config.toml
dataset = "single notes of 20 synthesised instruments"
train_examples = 78125
noise_aug = 0.002
input = "log_mel"
targets = ["instrument", "note", "pitch class", "dynamics"]
drop_path = 0.2
kernel_size = 5
stem = "single"
head_dropout = 0.2
beta1 = 0.85
eps = 1e-08
max_grad_norm = 3.0
warmup_steps = 1360
weight_decay = 0.1
Rows from block 6 of a small sound classifier, named by matrix and row number. Rows with one number belong to one channel. Each number is 500 + 25 x the weight over its row's rms, rounded and kept within 0 to 999. All counts start at 0. Numbers have three digits each.
After each channel's rows are labels from the 100 clips, of 14848, where the channel reaches its highest value: "strongest on" is what is common among them. Only what is clearly more common there than usual is listed. The data: single notes of 20 synthesised instruments. In brackets: how many of the 100.
# convs0: first width-5 conv, stride 2 (model.blocks.6.convs.0.weight, 192x160x5, each kernel summed), inputs 80-159
# convs1: second width-5 conv (model.blocks.6.convs.1.weight, 192x192x5, transposed, each kernel summed), outputs 96-191

convs0.157:513524492521512474509478457504536524465485492482504502443521482492453530509505514485457487477472516545522510519515465463455539504519486507505515495489466460510523491494493523481431472478453462447488493503510453518492433529479497482475498507
convs1.157:516462519503480562493508522498505485507540462470475526506496496482506526530517487494487522508518532507525480467523492506506475504502494447450489518479466483467499505548518495467518507480485508489529488524534482510495522494506495487484484512469491515489482485506509533475497482460460483514
strongest on: octave 4 (54); octave 3 (46); trumpet-like (37); note: C4 (29)

convs0.23:467479512508463529501543506513463485510504570510490522471515443529471498506522495496461489515487487471472490500529474507494498520529519504473454472491500464478507459517516527492489464495453511523539468468472547517488466516489483498483502525
convs1.23:503482480528527495469520490477457503519559493524442510532503515472477537482489506549526513510523489504502495493502513515453498515515502509519528438504489502434477470486512470525501488510502500486472471503494497469500531496518521498508484462466495486500499509503525500481496549496536475472
strongest on: square lead (35); vibraphone-like (31)

convs0.119:478511497519486466538490528474514484522444524469519458486548483447487505502514456507519505473538496521469388490502450535527501497481496493491493482521483480504497507447513481476478497512446497527499502518508496481486462532485502513513460478
convs1.119:528494461537497492495518500492497506492508521517496503457497513543525560511511478467523503492507531510446500521462507504514517536491505477484495494516498516522455449502507466517530542522549484485471499555528473505497503444513497491487509503540499509494492514605499439505517512468485468517
strongest on: C (40); note: C5 (29); marimba-like (25)

convs0.10:428541488492502469503498478504480490514504416513531476457472492538494519472507497506513510507476477480514500516485502460514488507524500468483526510498529534510547505544502486505479469518472527473487505461514533526513486510487525501504510510
convs1.10:513538482467484512502507520494481512525479497480525513539504517497507496491492517463527433474527540507551505493508524493490556509489524517523509487487506514529500491526455518553477518501474494536517468471509487540496492523495526492488510495513537507485486503513540502493492561464460520564
strongest on: octave 5 (58); organ-like (42); vibraphone-like (25)

convs0.115:475472516510535499465487474504508507482497514491480493457469413471539503494500521481565493469474496509485485499570480497478546511520527543504458525476512503513553563466450484524525479514465495501500514522504523509497482488506495544488492502
convs1.115:508485489507483466490489507531509523486488497495504517511491523503537488527529504490486488531497491513474573499500491491520491501492508501512535579449545469505500540512531487481507518487499503488497537510504515485500481497505483480519485524520518485515481454529513470558474465488490498513
strongest on: sine tone (54); bass guitar-like (41)

convs0.92:483491487555523505477484519518492463474474500518498469458503499507511497480500439489512437519469477502500521495521467523505512484501501492492463481534474488488516484460498503521499505493475537514518498537428483491463462495509462505492534504
convs1.92:527529471514508489516493546481509477435491521499500494482477508552539453495484506503516505527536537489526500483459520477492493563527489489501519504508511573491492487517485537489529496508521515510472484525502506505463504512479545505509526482521480501530534509481512497485512506518519471523
strongest on: D# (69); note: D#4 (36); note: D#3 (31)

convs0.172:478454451487519454472464499491505502516494495497435522485463514487526496524487472443499519516502517464505488471483516485481539507481491455496442485470434485484433512474461476465484529460523455502476480508501522478494496517484488524453490488
convs1.172:525532521515526509514496512514509491488509517522474442511523546532504500472533530511544499449478548495516545474533509490501495492495484487516483453512477449500512467506478510461480477443469501479485496528502502530472541516544487513542510508471493509493451502509473507480520492505466505484
strongest on: square lead (63); clarinet-like (32)

convs0.179:479466518503502506485470465499516517485483484531505469506485505522488511484512508479464482525436504506503513455499465511459510476493521486520415515523461464483503508505495457507510453525484470505486485523501523513480468445489479501521492429
convs1.179:521499524454486503501452517509495552499481519477494502515503496499507466492498497518500519505463492514491528483421440471515482487490520504490499500504457510476513507508483503503528534468498478492526476481473478521473497475509515506505491499500496516561517494465476543479523528488510534491
strongest on: D# (77); octave 5 (77); note: D#5 (54); instrument: marimba-like (33)

convs0.55:473514441487507501510432517473516481506488505496504505477509505440455493510499499469517461505474474510441517492524496510459505503497483514465468483490397524503509518514474510513492520513550511536498512512480498493482462509486468487520458494
convs1.55:511523518545499470535501529513505469518531482499537511456515502517510507478473451485528459489526525501576451490509511530476479520504480504540528491452520510503541500528476495537503542519500518512518513545502523479439522529483516468486514479481502526491491512483537451479474481479514533499
strongest on: C (49); pitch class: B (41); octave 7 (39); note: C7 (39)

convs0.101:489513483502507507541481522506520508478478472471503490473515492524510490502519546458512533509492495487498503473512444518538524480488499518480474499513439458487507508499529462464483531486453499431495470519502526507523475514481486493528477469
convs1.101:497470486525472482520457497519510523526457493471566502531510484506471528494511485521448521499473475537464466489523499530515467563504515486487506491481526491495513503503509481462512529509496506470538470540473473492537477485507474503478513497499503508584485498481498543506534508493476554492
strongest on: octave 4 (76); G# (57); note: G#4 (45)

convs0.186:421507514508504479504466444480466515529523499518503492509476515528463482501503532506465503490542502534444474525491472491498516520541498428507478485435480459511542512509474490489485490500492490503452480486500498469454468506524515504510462497
convs1.186:493518488514449538564485506505519507474515519458507492498450484511533517515521497503493491540517474463510491538516491479463541453495491516547501513518496490534525536472492488539525511532511465532495495486501483489444489488468509513484476557457491484534483446510524476518504485480507494517
strongest on: octave 5 (69); G (35); note: G5 (30); square lead (28)

convs0.29:497514519487502495495487557508476493514500506487503459452502503511468496492499485468503499497492470511461497436503438488518501495509480474483514501521458461485500518463530464480471433513453509489493503502519489476444462477452536491488462483
convs1.29:516466517478507485498510478505474459507504516428512501521520507497562517509496480539515543519525472510462509504480488489523478446509516485514505503493495526469481572452509509509455507468557486522494416473496464494489500494480520482501502491529481517492533496505506490504503491542479514492
strongest on: octave 5 (100); F (84); note: F5 (84)

convs0.59:518515482486512508501473492492489509475505489539455485490521528532477507459475524501429518489501526511489491465502454508518515521506497421473507486475491478497497516507461509499444472501453483441517497536465435512461468492496514492506497472
convs1.59:537507529502496506571486500541498528512533506477555510471504505476518502496510495487513471503509508530473541462527535506508477502494502491473494523488448489531451487508511466476501547477492473507556478518505467519489488541517515511493490497499500548495498527518495494459530491478463499549
strongest on: octave 4 (71); trumpet-like (69); oboe-like (27)

convs0.41:483513495472490483518499528470506489465460543511499475513502498511451503511479466513498484520466521509493528465518451507500500523465471513525464490483484519487464522444510505493536458542443475521468470556477518518496475535513474500489479477
convs1.41:487470496494507484503486513508504458449536561501490491486495473512512481510498514478514465539461473503508475491483458504503458481501523503510530484488479516471499551475503549505434507497515488493504495482475493502490502515470510494508523503506500507520579511461519515473594485504509540496
strongest on: D# (42); A# (36); note: D#5 (27)

convs0.124:503504485513520556478484521516504516484483532499451537524504581510484506456496474516458508503523517517511487496494467520510514479514498393481508513503495496522541542479502469495494503500528477501475510536500545483510488499495506502497520501
convs1.124:507501505510509540501492525557499517521512496497546460481483526499516506506469495516522491530483478531498515500494500530523487469471526499530482516482466507508509515505505487522510528472499520507503528492515510543505473494481516508494521501467516511476494483523536506508502463494473512525
strongest on: trumpet-like (83); octave 5 (62)

convs0.105:473517484523500497487490499466477450463488511514527468465493491525453484507474522483493494531514481521428512482500466472490474504522505499513506455472457489474512502483533471496481444481488496461520511481515519536489471479522502515474477485
convs1.105:497494507498464470556524500478504477514547524444480506496473449511545534497529494505493492495497497481496443500523518466476515520479506515541475514479514488487470485495516474497506498500517535477508503526524455494460491523454476503545483522452516556495504481480460490513523477462501535491
strongest on: octave 5 (69); E (41); note: F5 (35); pitch class: F (35)

convs0.28:525520535537519542516492534513463518525517522520447533515522501508525497515514515576500519515529529510532521530510498535548519529491518502534513507533566502533517491503523514521534524517472525533523514517513502511510525517521505506504528507
convs1.28:496487516495479499464506479499491480486482518487547500479490479516496506469458513526487470538496511530503466480464486548478448488484500566478495467462486537535479506478545518490475472534467497462471482494518529534522471504528523462524525518538476508496510503524538509503480485481549523531
strongest on: trumpet-like (63); octave 5 (55)

convs0.123:488540507520516481546479501502507489499520519463489514442499487514517496513491469471528446448526510506510532481496453507484500538522494528502465520518468469482508517511481501487465478506470502514488520530470470531491461503496517509490521520
convs1.123:491505501531513500520524512502517505483523507480535497539498463491525535511476506489475497520434522514484477467515505527472468502503515519516496488501458511506519476509542473499516476558491430524527477500497512473548490518535503463522602497504450529553509522490496508481528477492497514472
strongest on: square lead (31); organ-like (31)

convs0.136:491492529475502480443507481530496492503477503501495488510481480492463522517474533478519544514477472512524451478496470501521558517530498459453479504518537508481513495517466507496478481506475447501529480469516529513502498482510499525501483516
convs1.136:502478461501499531495498528461498491513509510513506522493477511487503474548484489471499502534510512465504522488499477494454521497516548469524507510506492494526492518536538520519501482503477500503427532535535469550486506522526499483494514522489526495479504519501536525483507512465476505505
strongest on: decaying tone (100); marimba-like (60); vibraphone-like (40)

convs0.47:496486510517505484495452508491473467496530496506466476493507450492516489490502480522477499488482502499488503501485475493487507465497480485472507484498458538502476493512540551487515511504460490495500534488477507473456421477501498475481535501
convs1.47:483540495487472497525501475511513504530504462458448465482526471502519508486520525479506515484505528506483495490506513472514538527453529513524400546480497479472512481515472507472506498488511511532545511500493477538478503497449496515523500514482530476498507478511441513509520479458457488448
strongest on: octave 5 (68); oboe-like (47); trumpet-like (32)

convs0.95:476489481497503509503499469513545495533477506524492502518487480483522469466485502485477531531531511464501482499511438510492504519445532468465449485545484496528502535455497515465517500464501500529508518516492529497482475509504482498492537473
convs1.95:503498498520497522507516506478500510516492501549491508509482523499495463519499497510511480514518487473495466493481506476461520540499544526510514475511475469505487486526508484463493520504507440476441495472498554552529509495493575524474518475519480475481491511482549512445504515468518477513
strongest on: square lead (80); D# (26)

convs0.118:477494512514498537505492436459549513495499499488542497502506475486521499495467508508472519520500500462479497498519494480471494511502475465492496513459503486456539458506532483497504472503507491471484486450501471523499491501503510500498504487
convs1.118:525505529454475510513505464496441517516512516495481530460509495498485511489476490492488497495470524489496492549525502549532480513453483478497448464529533492463501469493526480507503485518475550431489481509524478457515564457515454479505485521497431556488518498469435513485511485498494493495
strongest on: decaying tone (93); thin (high-pass) (45); harpsichord-like (43)

convs0.122:497487472489494484483359513476497490516518481537430502461498469518508514516497514506509478520486512515512515506473541486453492516508515498521503501492519492504483515494417487490485498506532521513502514497510480495477443503481528495526473502
convs1.122:542505518508524523508482522547481497550466490501516429474473486535504492454453475524473536516471471560506452507481491534528467474514517574534500504468466509531534532455462516508484559518503464504530451529525487501474499537449518490524508494502492526491471496517513479513506507501507517514
strongest on: sine tone (43); organ-like (35)

convs0.58:505500476523534482504479448483548467476476475548505516564488509497506485500525469483487500493440469505503533494502477524508493491533481495442461498496462535495513504508513445530464506468477476513498504531473459535519475433521483506518501499
convs1.58:491482487482488535532488483492489425492495484520543489486437488491498520490465499517489560497509486525482491518485487501503474544493531502513495513500498516477478506538481502496472506495510532495509516525489533502513491475506481531502572512534469531502503500493512493481523498523490498475
strongest on: octave 5 (79); B (41); note: B5 (41); pitch class: A# (39)

convs0.184:488501449484483511487417501483500484480498443508496488503485559487488503508512497474507507492486462513483483500525469493507500522486511472483461477481373492516517507509470462500483499487558499495479476500501486517481517500496503523494463487
convs1.184:523537509545501503513494538518477507480503472524498530471493496483511509503479490497503517488520510482512482495507487513472520498512488522476506473519543483463514459501469489517487475513468532484495524466485521423484551520505465514461464507498506504468532508480507480477498539464565474508
strongest on: square lead (53)

convs0.51:518487449509498446468547497512512519496521501503426487498530466486501499495517488511508502470465506501497505486527498437453511485504486492505494527493578502536493523487373511523496499463423494468515493482491506516490492473476491482490506482
convs1.51:476500529509458466506494524503507523509509492469508485484491506487507522529466490504523497461470477469551500432519519518498501501501546461499496502520531487489500534533477492452488491460447551451482501462490469486482486483531465558501484535481523535487470502487505481445509527474496505460
strongest on: trumpet-like (57); horn-like (36)

convs0.127:510468495485506502491499495526469491467473424525491469488524516447520464494478500465489466467497459472464506480516451441488515497514511499497484534515495455475501505526510497467519548527472534491506518533509516546492452479495522502535548479
convs1.127:503516501520515505460511482511468516481459499485508489515489505523492490517498515497494487499543495538472552503453509495502522459498487519476504501514492482559521482486483478533509516553491512508523530486487559496527507484501506476499491491561524488489477485552484474530421487496542529557
strongest on: decaying tone (78); bell-like (45); G (40)

convs0.8:468490476482507526498498484447499505483486483492503495527483379497507486497509508519508519528492497456521514483464452542537516495484481518515503487484536484405513451491523437470478466505481516526484494441482495517522500513454488491521484485
convs1.8:494536478458502495511506454518483494475521472487474549489502468519482497535522468523466501495512533469489492455482494490503498493451495532495461416506497511479478464500491484483511491527489522501533505504492481489515527511464470486519487490479493517478527506464473516537495473493519485482
strongest on: square lead (30); white noise (25)

convs0.43:486472513501452514560463498481528501481533492552460491509518491472522517539462515506472446488467477462501492490492511494458521555491458516486465488476496460492474529488490510468492523475452494508463487518490491473502480491498514513485478499
convs1.43:496510540507496498488503472493537496505512504513488501518522512504487492497501589496472518492515522495494520494508532492478493529538521504470481463533494493497523534503505508520533501511523453499508508505500492567539513490527494519575481493550519481508494496490459510461528515532500519474
strongest on: square lead (47); organ-like (43)